From a checkpoint of a small sound classifier.
Model: log mel input, norm layernorm, activation swiglu, patch size [4, 4], depths [2, 3, 3], widths [64, 128, 256].
Rows from block 5, named by matrix and row number. Rows with one number belong to one neuron. Each number is 500 + 40 x the weight over its row's rms, rounded and kept within 0 to 999. All counts start at 0. Numbers have three digits each.
# gate: MLP gate (model.blocks.5.mlp.gate.weight, 672x256), inputs 0-63
# fc1: MLP up (model.blocks.5.mlp.fc1.weight, 672x256), inputs 0-63
# fc2: MLP down (model.blocks.5.mlp.fc2.weight, 256x672, transposed), outputs 0-63
gate.234:447518563504475504467463552435454541472496549477519463541497466519552486523434520382562481460528481452515543443474555481508479499539506500475550399505519352485523512494475521530520596518524474
gate.235:547500423438532511503478477531507521580542511504475480500533439466529506457461485488485478558536542488447493538546535490491452567473506480536506524426399576506485511491463477541528502534539516
gate.236:510487597527529483485488566467505547489404561508536522465456529387522524485473493486506472523486530497526557551550453459528490502479506471638430500504436494474566485491543541519585504393500470
gate.237:445488526506470528559536472510409500528525488524434482483438520508449499498544522516514504478500526522532560549434462470478492577542463385492606482467484464497425493549506503475489534517497496
gate.238:537444502485423466473484522496515576479446376465450542530514442501510561532547540448470494500474597514500606456539614543358374533495404491511501475538469503513457501542461432594505497489553503
gate.239:483512516527500510448423531358605524430499558506460485576479566521512469502529454458485447506437501532538527527565512486536483508431486471523527588505501440433450505468531495501553494539501539
gate.240:490528398509489443499489457559486435502478526578572524470523487501502555542498502468461482455488503500457488501485523530525477417512416504546534564478414495516551500526506499469497490561537520
gate.241:458505426534470545475485543505510436492449581518596527486445436538497504521484487507457486511458459458511500487452509456507514463502464473493491527562514499443513462487634492463533484418462495
gate.242:495567483496442481415497542392521485480455465499475551463456515548530518404523562502522530507491473467506474542482523520507379445474433531505505505508475497500547559499478564472438504492551494
gate.243:508534586502590484474548455465510525496491529503480492501471414579497487492512478507555467608478472514517534485481518518450498496481489539504432500556502531515514593487479480501528506405586489
gate.244:487462468535492510468478470462442439516483546552451502463496603463545528505479563446545483519549535502626525459502496501491545459535474541494579565508503535495437512488485503497474568570516499
gate.245:498581576446483540481539603500523432431464493528466460484525507484519527520547487489490501518494539477523553542547557534494452493498581511542456448521497599536490497435521434504501525482510507
gate.246:476562508460496599432508568439484507490457564484537466487499523505534508509500512414463506478501459602513519534480486527443467523452507512509495508497387460533481531473500531491538577585494556
gate.247:468480544481419446471424568487524511449559534462454441483474483473484489580503580454553395516531482448522545487509501543525542469490431576470583468516519530547507495470571479502465548498551487
gate.248:529554478490544500546547498483503412480504497491482490479413396528504467550478436563467531494523598506519461500509496536497508519482471571496446480528465521487563534490442504536509572462469564
gate.249:445539424465477479524504497515445488500511480515495463500527547425473474533549516464490512483540628465509489472483479555422514552517456517514537493528527481571558513517497475486492545510482547
gate.250:480480530451513552471524534433522544511478604532566441556537535476507554440535471491510531540524567507436460496584532511505469405514437415510450503529505492493509548492512528503500502488510502
gate.251:541471514497440498586571476495530508505548438537475492449514453461493527514500548512419526483477480463513504584445457543605467506485547541432489508491480440476470423451514496465461455478469460
gate.252:534454503490487455407524518489497482501572532518483526537490519467488449541426544523576493452495529489567553484509472510571500559478486489507558515509522515548446514508511477519434503526550457
gate.253:493484529493544421463556491533502526527472492565479424569486450465458524465446503580469515547498524511445498533489517536550511510424512478481493519568465534566490528520541474512568509501475558
gate.254:545506547513498489491486480536499546415512501517498544532541476495534478498542466494486522543463526511496545482456448527507528441528434474504576448414520484436513499538498551537476579495511536
gate.255:498552435510453440550474495495479539397442536548480500449596461486511452480516514555444432461406546492526512481604524557505497468491457455513566532486510541499488490476463470451559514578452517
gate.256:544452561534476494504478386450569523454534491438515448501492436453580471482513436519578531517538542412527487504526498458506521474550512487450551501498533496496505550551503548588502467466450544
gate.257:499500505526503465534459500450489560585439480492459531492489527528521531485525455399551490495533526498483509477587459559477504453508490536521497531533507500490512517453545469463496513579497502
gate.258:531475510500447443517515553544504460531452446553544480494528555457498520459466518472484383514560543450529445503510445504500479457527574547427495557451574471494490584468406582495475535461560482
gate.260:497505500499466524452534562535538468561454526498497541545501488490447470502479393426546544552485563538501453516469494550541486528514515490467508461519542510509554491532524548495492468500516480
gate.261:464511596484464499484456462534535512510526528511493528491544489521489574528547505499537412499526436547544479535575475423498474505536501518505463510589513476465494525495486418474524415490566521
gate.262:523512477457511504522511565470532512504500475506479531407497461453523565509500479477479545453505443409519465526410490481525528415452515531451585441586547490458487526508479524481471496509500503
gate.263:585479457510466470520465496454480576467426427492460474500497454512469524465517515485504438538518487460500489520504507509550505445597483596523493511489471472473541553446479555493483545510476539
gate.264:458464522549479387477516500484529474492501508485493506512492523480465527448485452433486432478475438542485495495483488500555526544498456527524470508485538452495511411482501537435551476497478445
gate.265:551442489503535422508510529452482497490461480523435543498471512569539491488566401483483493378508485560523507501511471458510534497487491473467535493495497565531464469591517474447514538603519469
gate.266:490484545526486522520473538490451456459542508409437526513532486452510523548575451501496486518521522439534490493515476507491470577460502516547458453523498499562456487530572529485559483483474566
gate.267:484520470572464457449514507502492472526475507434482505516546466531507501502467492499462495488495513539523461468527509397425501423518459518523553527468415500523496463413500447500530488543497478
gate.268:536511489484493498497507489475511551510511521484502471524497525519495513546516492535514534528514528587526397481522400480526531426465502480513548481503483471487552467538476521457470503499414538
gate.269:562487535536543539495423580392474494473504593511494520471488504504497525506530492547492478503561504506463449501516560466438521564452451472509438469502534486535532510484505488508543510466519484
gate.270:520511523508478504510553418497480497518550588382561492512488552516518510483513503488465501529557521479499540503450495426540437606549475515499479535558488589483503603444488456524484482515576522
gate.271:449520453461565524533438513433471510478490419512469474469376539446474530494469437414482529507519504565520489610499550432487473445497409487488548481524527548486507426524496470468467482471450462
gate.272:549453480497492541468516493414486540563546517517507496552460507509497539494545485513521488494507541478480504397541529461556539446465464558505487515477534513544583548420499553507563467526494448
gate.273:533493507485500489504484488549461508469494522428515478487497501491521503509530534561522510524502556462454507547496521512496513489528519530574545516519593455511511513460532524467573522476490459
gate.274:497554520478584504540513563486501543507469498464496449504531479495567447508527498553563430466551473497516481523510502464494502504533449515530591601487520543501487549528512539478503495538503525
gate.275:508580472395467518518515497508505433467560500532529481457494503470545535494518538469457482568500447471497599389506492543457531504437485512565508463544549466513578492515494523541533516424485489
gate.276:512525481494583504503491483501554440501554456510475500495465536613514553473479434527524562494471495501551417453513507446507568523550388491474468507488504476506494527513526490500432524477489514
gate.277:474568529484503397480535455595522532464480474471482544497476531488479501498542561434489511448495485458531545533513419545421537488511513487534585450491478502504547487467493456460488513416476537
gate.278:410501450531495521457489522573500502487592532492503484490523538492510500507506533512477500482530474502505411509421503459470442428531539528531496527450529481433484577481545447459543441539550515
gate.279:515503476499536496516430415486453536528523497537551519496531468549518518564494411458479511504520476545473514528520511393540464477523500521535456486500481528494503513470504574537459482499499495
gate.280:480525514514488483512490581566548459483469509549539457521527552531416543526477453532485490491485488474510489474445551501508395540575487584396483459446564507498537476513544557614440429441406516
gate.281:451543499531479497474503462529517492474427603559476490515489522532498493532502494488468507389511493511519502492550391569457527452499438462477520457454492533593492472466506411504503534533533513
gate.282:537486521534456478501463497480531483489440524487496501521476456454454508535502504480496465396534448442589505511505465552444446465564486585491475500502415535533473503499502583474595474469361516
gate.283:468530450516493538493575487515511497544497464486513487488498470433538499412514524478457458493501519461535522545510542500494539482486538625609495454474474553506520439468534409448495547513484489
gate.284:504549490482528429523515507500433492515450486525541478461542558477429513483504481478495515478515538601531488559554443459484508511448533527517512526427478509484487438479557508462448477548500510
gate.285:526557470400496438536511491489493490509498450612429417500541557524510504455535505569460524566588512506511413514500547498510522448506508556503434502474469484548486516554515407588472511549503507
gate.286:513545484493516478470471526539531500464527421573430535489522495541500478542493503523507468557458428540440513443539482440415528530557459475430482442489521503513499519479509529569484448480545542
gate.287:494457507567460490493472467520561503492461491499520474463511483510513476450514503502484483545520549542547372499516550484467555495526527502549503414557502531415455417467495509472450510492493458
gate.288:573485407510555523513465522446486503541431545513447483515557553490532537542496504459523538509477439524436514441531579495499472463456445469536435408481432473551496454447470502514419416477486548
gate.289:482522553471545527510508488470529563439481454536414491459438498444502508488508499413513473508501497426507455542495500491533509558531463543508489519393461558520590457491550575472552487575556491
gate.290:457510473498502542489533556483493491437465497497470494519567509385534468548472522440515475485519531543498474488501483497451551498450500473489577531496539520525470522509426491562450504558516484
gate.291:507530520493494407525539543509543541572471479397467523538520472493570462512544476459470439579470582465555531484398481499520517514571535522513497484423425531565480499531435516586461484494500496
gate.292:447533489451571540474517511502503519495432513481534514471564499535556497411456560492494502501525548466493413505481457541512539505495508545527523492496492510454530508465409474486500414491523534
gate.293:475504419494535574503484512520512483500541540530444437477454526489474434560571472508489496419557581554517463482549490515523464521454437489533468494575498522465488447526512509448537506521536498
gate.294:501522545546553534485504531523500499517476481497436585490445496533457501469518476446454470462528415452475572513516545487542504505457546517469507470495508521531491496495501488532513508527513548
gate.295:469547482480371499503470516438458514563517512467522430542525517531475530471474461565461468516547503499482439462565519488523463536511463521499487582490500502508405581511451482505517420521523453
gate.296:449479408473464526491487526536476460535559524476503534476486579499457554558489394506456500543514510446545490540491487460461472501484522518556456543525468446480466522495466544484460453437560518
gate.297:490502431476487363443485556505539505603496496560527469528471454486461465534539521513480446488459451466579459539511473547485468535494522489533474531505518447490507495497557540505568509549456609
gate.298:534494456503531495509508506485466524518456500452466491470545471465541512498603493539477511478548499532561533523465446502574467520530518454553435512456447544544483598527507489469504483488500493
gate.299:519438516462511531570535475471480532497494520509468612503464500502562521471540443496432537500510496498509503507467537484485495462498512440514521462506514510591435503526481575471545447575477474
fc1.234:460485491523458580498496440569466483541529465539520377477436379439482510552524526488506519495503507481463462466509501429504489508412523497510512496568491470521556496574521539551476583533534469
fc1.235:502433527515534557451500525499494540513559514503448443579500489485443517483498445496437465503432410525462505507503509513511470462569501503509481557471536530573531501481476518440563528512541516
fc1.236:551518515538505488531497442471507453450510472556507513455525536543502482466503532645516516455506496597507512577470459502467510442460564466450507470549498525542499543530496523531506510462487483
fc1.237:483495527452495467466508592489496437480483497483549468542439490433527512506506516496487511498503528483513499482500521489502489540458444463522502546509495455538588449510545468543474538488507537
fc1.238:478557479515532476519559521516462495456486539480505434511461500505536512508436485485513513457563514408505572508496448472524546504485544467529497460460579489492517423501562507436462497442485471
fc1.239:561489524546479551564455557486500532481486526493508473466501429479484489444565486573499548558464455497495566499493474436545499554468559486435440493494455480475454519502556507472503426534522554
fc1.240:454468489503473518519502486540489575528578502515522478449452444501546519557487523534470522497437524482484499544479442435430505534479482529487527506492456470514390507508593549464497553450518515
fc1.241:549492485472520514493478529521478426530482526569503418452445533502507490491490485514496416439457484507493619535489541508432468540533537427508421490541433438506473511514520498523610496476480536
fc1.242:602521498467495504557527561487489509602473440524459525473511490501488515466489502544419481529533490524509390514549520505556562503496564489560499548457476522574489516453523466509511476445572410
fc1.243:479521530428508441562464462496517434519520537510541459516485497531513505451508477500491474559486527545621508534524449474490517485505485498438551486448496498511443512453475409452467466458523471
fc1.244:468505490556485422466545518502495518482532575599483547416428500495470500560553518464460515524499534497483532469528510489528459448466528497493575553526471464475482500485585529520490571527418447
fc1.245:467504580529475503571501406514495515500529541490487509457587446522543518444530461454419461529509447500505404526493500491588511533411467544491512557522494505413517490457535563505477510491505432
fc1.246:546510480542546456468495494489455525538500466473465505475493509479563565519544490546486481587508525401571593506517448478454502476492420401441464402503493530448439567476522499485459428467522473
fc1.247:522465515442450545527517458505492519487502451481576466501460447512524526480544478529427527510453497461502457515487487527522507457494506476532535488476505525460512492588531534527500597456490410
fc1.248:483521510488445467493473447433435594494494525568478513514527490504497506509501531536521456495561517493499423545434543508499471587415541504512498465482529552502523551590528489497471475519486459
fc1.249:493467554493527591471480506496480491542499466511508601519570435500557609467515523522531490513477613465493496484517587567483588488572486428465507542480495533555438470502500497470516460591525511
fc1.250:459498433460496505524499458518525492552512454418475520486520471541507500499467537488450489552558480569484435500473531456531506491459508590538493473526480497465461414575534456471443505447523578
fc1.251:447490469497473539468434465539506491519470469500496460514576495435517472483436520503533463513449465522454514461568528461581486553421592461488498486448492580494474520555499575489492507494444529
fc1.252:500462439490523573489508546493531455512479508466423479515513531526504442496504558521526542492474499534448546504504547543471557479530517568506508473523524462550499489510507524499514463422513480
fc1.253:444479541499542422498559476546552499417420520554499503542508493490448551527528511519504567498473550543529539513422549505538560537445522477539571522490494544462636470444490494524519513449476513
fc1.254:512522499550526493510525491537430508485500472490503577566488469539489532544484509551507470496503540557475462515545559455492525504487520432510511512537520474489540570455504523527533496522470435
fc1.255:461509506520441495524524555516494525579595481534502484510580515409501503563524508470511463554469570594509488447471512509408455412582461481525542521563515519569503516512499510528497535506538452
fc1.256:543477476603489450502406506426534532500535481507574530503463509503472485426472447483543543499479415439496567455609512465527532504474449464543492512483475480564432543510522533513461491473513467
fc1.257:520511468489475494500475540485478517499493477488486532442360495546498490549482499472490445456498481488481554478443529604479522528463511551507489534504600581492473429503504501494525551546489494
fc1.258:475570478573456531496489484495494479462541516510558486503474485515480467560517524426533536518518490457500452520574415421475464511564512561467536502459490497494455576482494550489462563488572445
fc1.260:511542434443508470533467573546492508483612581485490494531461518492505487528460578471552476454484516474511504501547533521471487463488464488502481488493494519554563492511547458530543457549489537
fc1.261:601482500363486490460459512486472472542531473591486505498452439520510538463499474519492486511551454555514443504500500509456446516465515526504537500576409499525517520499502503465517493498549462
fc1.262:533409509446457515586530452483496500513539519475416495443494496568511482474546457499468559526505499459519479548564465548527547442532364492469495546538510491469478454488497502488540470501475538
fc1.263:463497484539509521487457543500501602467535457554518512435481432419495494466469479515501477516448561471473542483477423508495435483548463473480511474476461511470564481489488419489472550506524450
fc1.264:575527500449489493510540514504545442636496464393507490504495459435485520476514497421482478462496593489498461495477459504432501474525448549439546463546535494533470503439441509511470516487520494
fc1.265:493523503491496505460433496423524555546513521546486500478491422490554457480579461514435531442444471487500500477493481506503552479460508489513491503446529589501544514550560570575532592571531460
fc1.266:554489440435515469536503514526473463458505541496469511501546545572418574484500520542480571484506594457484558539574495509528535498566503504510525499526559525476487481515439459493403487496533511
fc1.267:519485508473479514627542492531515593466525426566565471494536438490484490497444525391553438533548591545555534531440516512495537587486463523577449510458527494435444532534532490534467532427431543
fc1.268:538469512449469526494507449514559516540505537472454429501481482486489529517529589480504554538501507621449481481533499515542463610485549548482516514519496465502557545526500458413373515498489453
fc1.269:459531419500461511555514517462475443464506519527458471489427457417524499491493480531597493504511504539516447644504502428403551449519503467500467520485563487541446556553540476464553514507492495
fc1.270:534496512497515450406504482590454552491523471534463493521505463437527502464438493529489503515502461505500488472595485496486494551432558493475507562527518450447484476517471519502501584429418492
fc1.271:485528466541458524492526510530474462582557525506402473449470469529518484541535563455550461509470528469498487505510497508507501519529555502461470533477472470515435511502547493429520438497482504
fc1.272:391475557456551505478493500592499552402488447526500446518471466524551460441503480524441515485522530485503466526562526490521470496465555485515516428463521493510455472575478441465454548520492499
fc1.273:465527497514526422464497462482505476480473473563498520446458488506504515522478543482493511481515532523514502475521473476519512473522492408503523473567523484471564504482572475452491490420478536
fc1.274:416523523511450512529473444503426472498546408518522531401508447479477493484517501548509500493414456525543470561500582486539582535540491499533540453443486565520501540497536476506520467589515490
fc1.275:591518488546418483453531470457471553544519508526484471494516565474532492496556483539489517551471498511499420482485489589401483502494483469407472489520484568546469483563524473498517457539465506
fc1.276:579455524589464481457410483486527499498532426553458506557471511436526517456463599483495489536512505615552433505547460567509454432488485529576543493537431446456563532507554497487478492452439559
fc1.277:470497534519511489557477459481509470446476496496494479536456432444485452484467559536528515525531456425547472425437414508464657399548428507516570517496519418548453441563523477553566495485502558
fc1.278:530404548490560409454451520471479519545506490488473456518483449539542487508522467543404482485587466552443483508520520491516462515512498474486536514438520458447574503470476487558482535500461585
fc1.279:471485486519597486531440457550545536485462540506498467535470561447455451552500478485543419517552477491630499545510526519477544489506536527453465510488526498492507591488435469490507528520477515
fc1.280:524520447498491501496483537512391491531530568440500542519501521492514499441491519444486491440526492523470587484538545542511423495511580553485551492493512463469531485534431514450460471451433499
fc1.281:453487470563478523473434520505491484530472544470578538498537529522502519501444536500491499485543515539473442491461516484523542452426529544541474474484482472519547470531485494478498462488564522
fc1.282:485502502536505504568539551476536474547447498427505459500505523494472518504498503470511515493458504501481533598494501439460503540496515465510514488518499497465515491535493426497432491415515509
fc1.283:522507530467513474488550583484470519482463471561508504452530488417545460477405507512532520473494451585499471489508534500524484441487524519471553490538473523500527544482557469470592517514423453
fc1.284:491530537511519588463557507487505399494445546486564454402491525521483530557545433476544470490473501574515534499499497513510500482465478490474478484495458495439487487432499497505528397488576507
fc1.285:570497516488492542475486489522521473445495489437499414460486531506455500451451509442479524479495496517575487522495514547518599487449513512430557525505626450495519524477536538514523480502524498
fc1.286:562601501520420485568536568479475462517482509490549469511536551550480421440556519459574514507543414387521518470491466468557458418507497449546561516425460415554602487482496496517497494458529436
fc1.287:475528496462451533462502440496518494477513506589441456535468461476493502511540508497431525538530492445498499532498488402470508492507466564559504492488471456533546488501552522533431505511489457
fc1.288:508480496524522374551585411438551523443492508513516518464460441518502437521485495519527498384505501507513518630491500498518552434492471452458558425497571520482480503502498503539542536479466507
fc1.289:537579502524536541507541520485487498504480563561577535488522511529527458449485465458517465484548513414501446433510544517556543545509524543578477450503508515551439467464489575466545525569489511
fc1.290:564494576514588444422510546475563495531479505460552485528513474488486479505534498462546448512574490473559621490495525512417509459546500490500522492463512500525522485526582469528478462532551495
fc1.291:487515475575506519417464515540510485559490499468507575532540514442570494441535516499467500509474601467503500476563507422477525567546479534558507454446546518469491476493540498474442539490494550
fc1.292:563445546444484513473515453525500471449465562491535527476542533507501588422469499480483547548508536518465427490498559530523479517458472432440497563531438466493492488529518378524527512558542500
fc1.293:565545478519498447492493576492563490489539498515517508536455450471616569462454469473507500473515459558540517512492500451517511565559485471485470471392448445479468523503548525487497504474479504
fc1.294:473504500529479503485614487506456559499502469553566513502510409520516468433486509577504498526443474579560514560484535406466558513497456503528496422524490399516365554523467479526540458515536485
fc1.295:462575567504461534488475529511474566412460492502539502513455494490434427551512448558499435474523490507471526554478507526549525484486515507486479506478444511550597529510478577487480474523476489
fc1.296:480491512478452468480427515489475535553502516478555487457443494516553440593489539451517491491514522554587446490478490494426512466487561524540542453480491506442567529495514540527429534441541508
fc1.297:453501496568502477484483511493469469519550548526488509421505495484483473550563533548545451466533440506567505507467505498384527496500513501550448521538455548464572539534501548449495535541507580
fc1.298:538469528514447472525479501483452436563517457469459506527463491473546506536468500496539509453444433532454500496511508481535521531470510528559543474493502502512477530526521590458528515524469495
fc1.299:498509491467456520463469612469445492477451491448522509595539457519491499531427457453451494490469516563514436520610357591476491657410462493463487506489454489491498471451518508499567408433539520
fc2.234:482559400547525507448464527558533518506534499462613473587527491500462531458490508466439522527458504519535472442535454560566542497516534555446504564524481489434508462492527506553475458461497503
fc2.235:464426443577488480493441474489547481536532517512500480514488558480521520488572523499499536584530594469480490506457454469506496524502515516598570486510458446485450507534488460524517530512484460
fc2.236:479567489421478469573568496514486534504476487533529533476456413548491513446518477474485520507494504518519446461467508496486423559489507534546522500534426513451493481492430552437573445524548487
fc2.237:427413545466534458493522489541503571524478477507520508496438482488499513514510509499500462461449513393518496442523478464511412519563510544505498487497445511481444550511530468436540497547490489
fc2.238:507452506479481397558527553481489627485532529570456543487574517489501532504546544580518481496489488503470587528440420486499564496447466492462442535493479489460543479546514577442429483483458490
fc2.239:581448445500522419543485481513512477478502505503470491570506536457560491475406469501469546518462500496547465545562484464530499492477532543493518489611497444509574439436417530597473486472443451
fc2.240:482497524483494509413452529419580486445501470482476461497524467578545470501458428511559561521495516471498442448478490487456461551481510459542495457523465579523524498453388496523481504505466540
fc2.241:486501490596466567476439481470507455487519509474481471516512567515416575487536504474546542472508505543528477434439521587513513495542430506547501487460469451442517465500535491447504458540472583
fc2.242:440462495431506548442506533499465504506537541531551527517534512490561479487506543503527463552519509514525469482416552478515500444505489501538513608505520518514358478506512425525515528540483493
fc2.243:518522498520494472509507491452509501510496493477500580532522515544582535467450568498493470520541493584422486495443536462505533492537502502478516545486515498504553474515407440428496437435511461
fc2.244:486509497530530363518482537501530426508551487489490538419504446515505442528506488498518467527461544513498504496456487478501497513517417529437553480494560528501472492512532525448556493551541513
fc2.245:515484496520467493485491467490581492480461486528505509562476491428537543515451459516503507527505458486475512464508453496561484463543443423540446513496518504539549497528521471444554628516512548
fc2.246:441437473486559509549497611493504509465548454501461426531529447474477521460498442517526528538486619504488432531515518516513541518574498524450492468572483486499498555500459446402545498516527538
fc2.247:582497552488503454493447462514505499448505538517539466457510516529571535517491516522485492470473484538566496485517527455519523541600463549477544531482495436530495471445546500483496490511510466
fc2.248:522467529542547442524480502504524558489515536443507590498470450480531480486520454423556479473516488526420428570528518575447535513491459518482480560501377446508485513478529490491402495444474488
fc2.249:517465478507519519509397558501485519570499534538495501511506501512542511457483512463505507540496525498437478523473452498510500505452531590517445447454507520504521418476486541443457510472447576
fc2.250:541514477499539465522496502482511550509512540447559504451485427579457578478458482490533518467556501517582446494487513509513492533483496555486441535544535439561538557514522453533504556493481526
fc2.251:552510485485541523487510477491443499461452535543504459547522490474566499590459483481543505535489461508517531531518505501503504507502587491588504546510459434465498563443483487476470503449500463
fc2.252:589464515472496533499548488497483577479473421449516515512544466444464548454554476492503459502428479553430502485491490504486516444487490529514476463510500461456481512559454497481573501533520515
fc2.253:413482515449563548556490499472506512466574467499521526501565551397472490499418591563529443525491560523518529471647420511507497500477505543488501490535504474458475481488543494504514501519582453
fc2.254:530491538471482460492540455546514511595608495488561464487548528567571426535519481471446546494487476548502420527506464535484469498494567540523491541432448550516426526510527497500524566441519490
fc2.255:528494533502539487471561530570484543460485528435384531485541528452533486504560481497479540510466524494530486473479531497489522470515451520494433480466490493437479461504546517437546516523516509
fc2.256:477500505502427438440518502553508514546497556495490450552545485493485536533449515483508457410476543549555512526479507561511516483510500494618494488497539511516504513458595581503493479466453541
fc2.257:480568551474512498501521539498516500487448500581537526521460499435545503546488521547569485528504566458513486511495477519578475477506507471512519562520538575408495493422447526442472490488549590
fc2.258:431473540445468459471492533525486519493525510540462505508532513508518498472480484487507483488485562513470495540511441405510520462497551592547487521447557546501443465509486508435511500525514408
fc2.260:502524470534488589432521478503428441434530481510531417517548490489534479564476526555455495567523453464413572433426481523533524499525538444531448457481598522469510516541437538510470528491487467
fc2.261:537425478503520537583528516419530432489407482405537543535449480425521509498544493499443476557514498453493469552506486535477495419546509498379487512440512479477486512495365407468553430527502555
fc2.262:541439468491496480430536554436531461559458594527532517511474534512371508525511498481479480503515555518449514457513508461549500502467485517499506508474503508574511465545448526578523459461577550
fc2.263:502512536571494492473523430511525467413435523429483471567512454568448546570507477452498503483517494473478563509573514416557515506453513476497525520481531533429540487384499480475534490395507598
fc2.264:496578494458537442571500455531506522563530483520514508469477523487500472460475530498543478553500531463571505544524528506531447468548488520502498568557441468495478454478471460469489575482517602
fc2.265:412501515512474498503492489478551550563581395475486435455396466520504474529482497488503502498514500485485551494529398499462490486473546499441524469517475570445499504416489558527527530545465517
fc2.266:471525558435559492560466523560472533475497543427486567510550517436455504476480636532529566532432502484463496467476580493483471430459514447483543459552526458468434527529482479502530524502532482
fc2.267:394376508515500432422480509558464526474539497467455556516476411491499503459426509445471520500543598524428535489559517501494527532475457521505570499558496416505481528481487483496515512499519587
fc2.268:505508584468484509488483425437578449512530539478441480502597538514507510513540486447505472406558540482502516518532472458466527526480521490517573545491500462541466463587485523522444514553472554
fc2.269:505500472507463573437485492443507494530435497477446481464465516445554474492568432490492571451501474426438504497490507483552490499522484522489540536502484495518509489488462468438414532522482433
fc2.270:472524477535439554516507500498458536520461575573462535469537464476457527494624433501529431492427487500445441530494488533529494497547501501502437514525461431524447469491469438502506493540502520
fc2.271:492434558525478488480470510482525475473463485482514528521465594535470480522501548568537454493480442525564498575521438461502468485519549504507559483501483430390516526461535481463527473462520460
fc2.272:507560475508549468468498486507533538439491507505483536463468455514431526532536504501447505457426540529444521570502529498546521592488514446531466459448549499510522393360528559453483498521495541
fc2.273:476479490470486461478512503534479517495498514539565481516518466396548493509545489524486525513508476530468522496495486492480566456462564503484455529484433541604561486484497459644493489497548470
fc2.274:501515499506349508513452475506501450514498487472455485519516513486459563537487517504492476476525515590531549584496504504500451544504500452522443527523487520428557445516478537472542601470499495
fc2.275:481546473467509458495510489493498445513500442485508508516527561499497422570425471541543490461558540486453537542491553502492413522497426506475466525439471618500561494459549509521478524538515507
fc2.276:551400510526493523481472509525471434476511497494459484438434470615562387493463442507511507501529518436492415508452471517459507487518511589503530479521444460522470464519475518473521429542533460
fc2.277:461500469495542508547534451545388533555537575537480485510555521476461425505492520515522489482493582539480515540507514409506509588479488492481494500490504486492475440485519439573548419509558507
fc2.278:494513526537455496485494502481526528546589537497453479366481470462567463479443482519533546423505580478507497424534477461483449462540507501541490515571551462509501453498437411535467520544504551
fc2.279:457495425505512449533425458474455486500510444512471488534526425580495518522503502458564485503453536483484526502496542497480486551422513506558548450419522495472509547521538499528439491514529481
fc2.280:525443395470476486557502517519517536465483451499558496440431446513472531503484506519560452496462517522488517528548510500571471444543527571584422616527444532507509469441480483477505465481456440
fc2.281:495497516510529546486468502477443461449497517456435493514499460494519466488482555498477528647503477468504489497489480516472502526512428479566474463469504501560499484520539497499531404514624481
fc2.282:572497554567499449512468400533536518585541485470502484488491493538507497461487447503591496490472551530449569465545514483517529480434474457438526408492530519494486489547513468445508467440442446
fc2.283:498588618459476571489505509530590497590464534483641452426460492527479465559497477499489482455561564501431515481508519424487527531510500523481484572507506491499474529511488533505522565585482463
fc2.284:518490529503504573537512433445396495484511489503463508445536526496560504563500513534462499521444528525479541502427518531570552481545536583597491452441522534493518500539488555534524505423471568
fc2.285:537548534429476541459477465470508450507549575530514487457575472460449458467439420512523561483475495458443515579502475452490554465524488445473509507574537565456506605491483489548474518516489536
fc2.286:523459587403444490489479497595511545496538557520411491566588481505446483523504463519506529545480500482405479479478487455441530514460520511531539526479523510484580499562561429473528499482463469
fc2.287:516480474500530531540514497555521530494530525485462486521471462519442488476522510490535472505475568533529478490573427491480481502496499457495556483532474515503457484547540519483562421532442462
fc2.288:518500523517530466514432545541454583490494482473489511479445500504505500550498500523543537533472493483474563434569450403394455505482531548498538487539459521541472461495428487534603528538560535
fc2.289:534490476449479516583500561551586479461532523514504553568493454445441502469533505503452514495524535502481438446507460540530556519493468459495454518440503531488466480466497461503530536472465488
fc2.290:494553497526572551474488443479445471486483478435474499556582528514452492488516522470565493479562512466511534568502562529515437476452520449421466544514500501496496575446513521502495595519566526
fc2.291:470483531529618527422579436463570519487434463504529503533496511476488447495435435490429505535572559491545471566531468493510560477474423544572544507536460556520451514550536438563451460503490532
fc2.292:607444478459576529531498533544521481479556484455507486503433506503512505518576477501558530436472516502493427494584516499471469499463581558488443508492522524503503529465424552546612552493497530
fc2.293:494507488491468480502505479493535529518494518579505518554475508529486413495473490526475490471422517544516479460470498511423495537457576520492374473534533409485542488433580444489470553455552484
fc2.294:542514507525481516441520532490476532552498528483457448424496567477412445466576487480499503455585436521430484506492491511478484567530500465442480535453459492476449504481529524470543489509424501
fc2.295:557523526500500445506534535440428482488492522602477516503451510434463538518477475456500498417572532627487521493518512463546467533559522487454547546465546484481492479550482451542536494460448565
fc2.296:407528547481488490481558544556571494538462466529451433496490481515500425432453457541516514480597493421449554534525479465511523628475503457508536479505480525513502499531526490485458543474585509
fc2.297:494486444474501515548505518533422587497472515517515482431414526533514431554483411513430537486489453514484537482541544520455516492485536496513491411469542491541583481506525528571602470506540513
fc2.298:592444492487527506569455489502505532443453566508481517487562504491489376551491522492552520513533497522451534432469457456527536432492542453521522599501543481474525522543533489477459495530557555
fc2.299:540510541428447504510485530403530555551522557546508406472486555555498426492471464508453521568473471488471469502490483516460548473538496582560478524510532509487515526471493453461500499534491452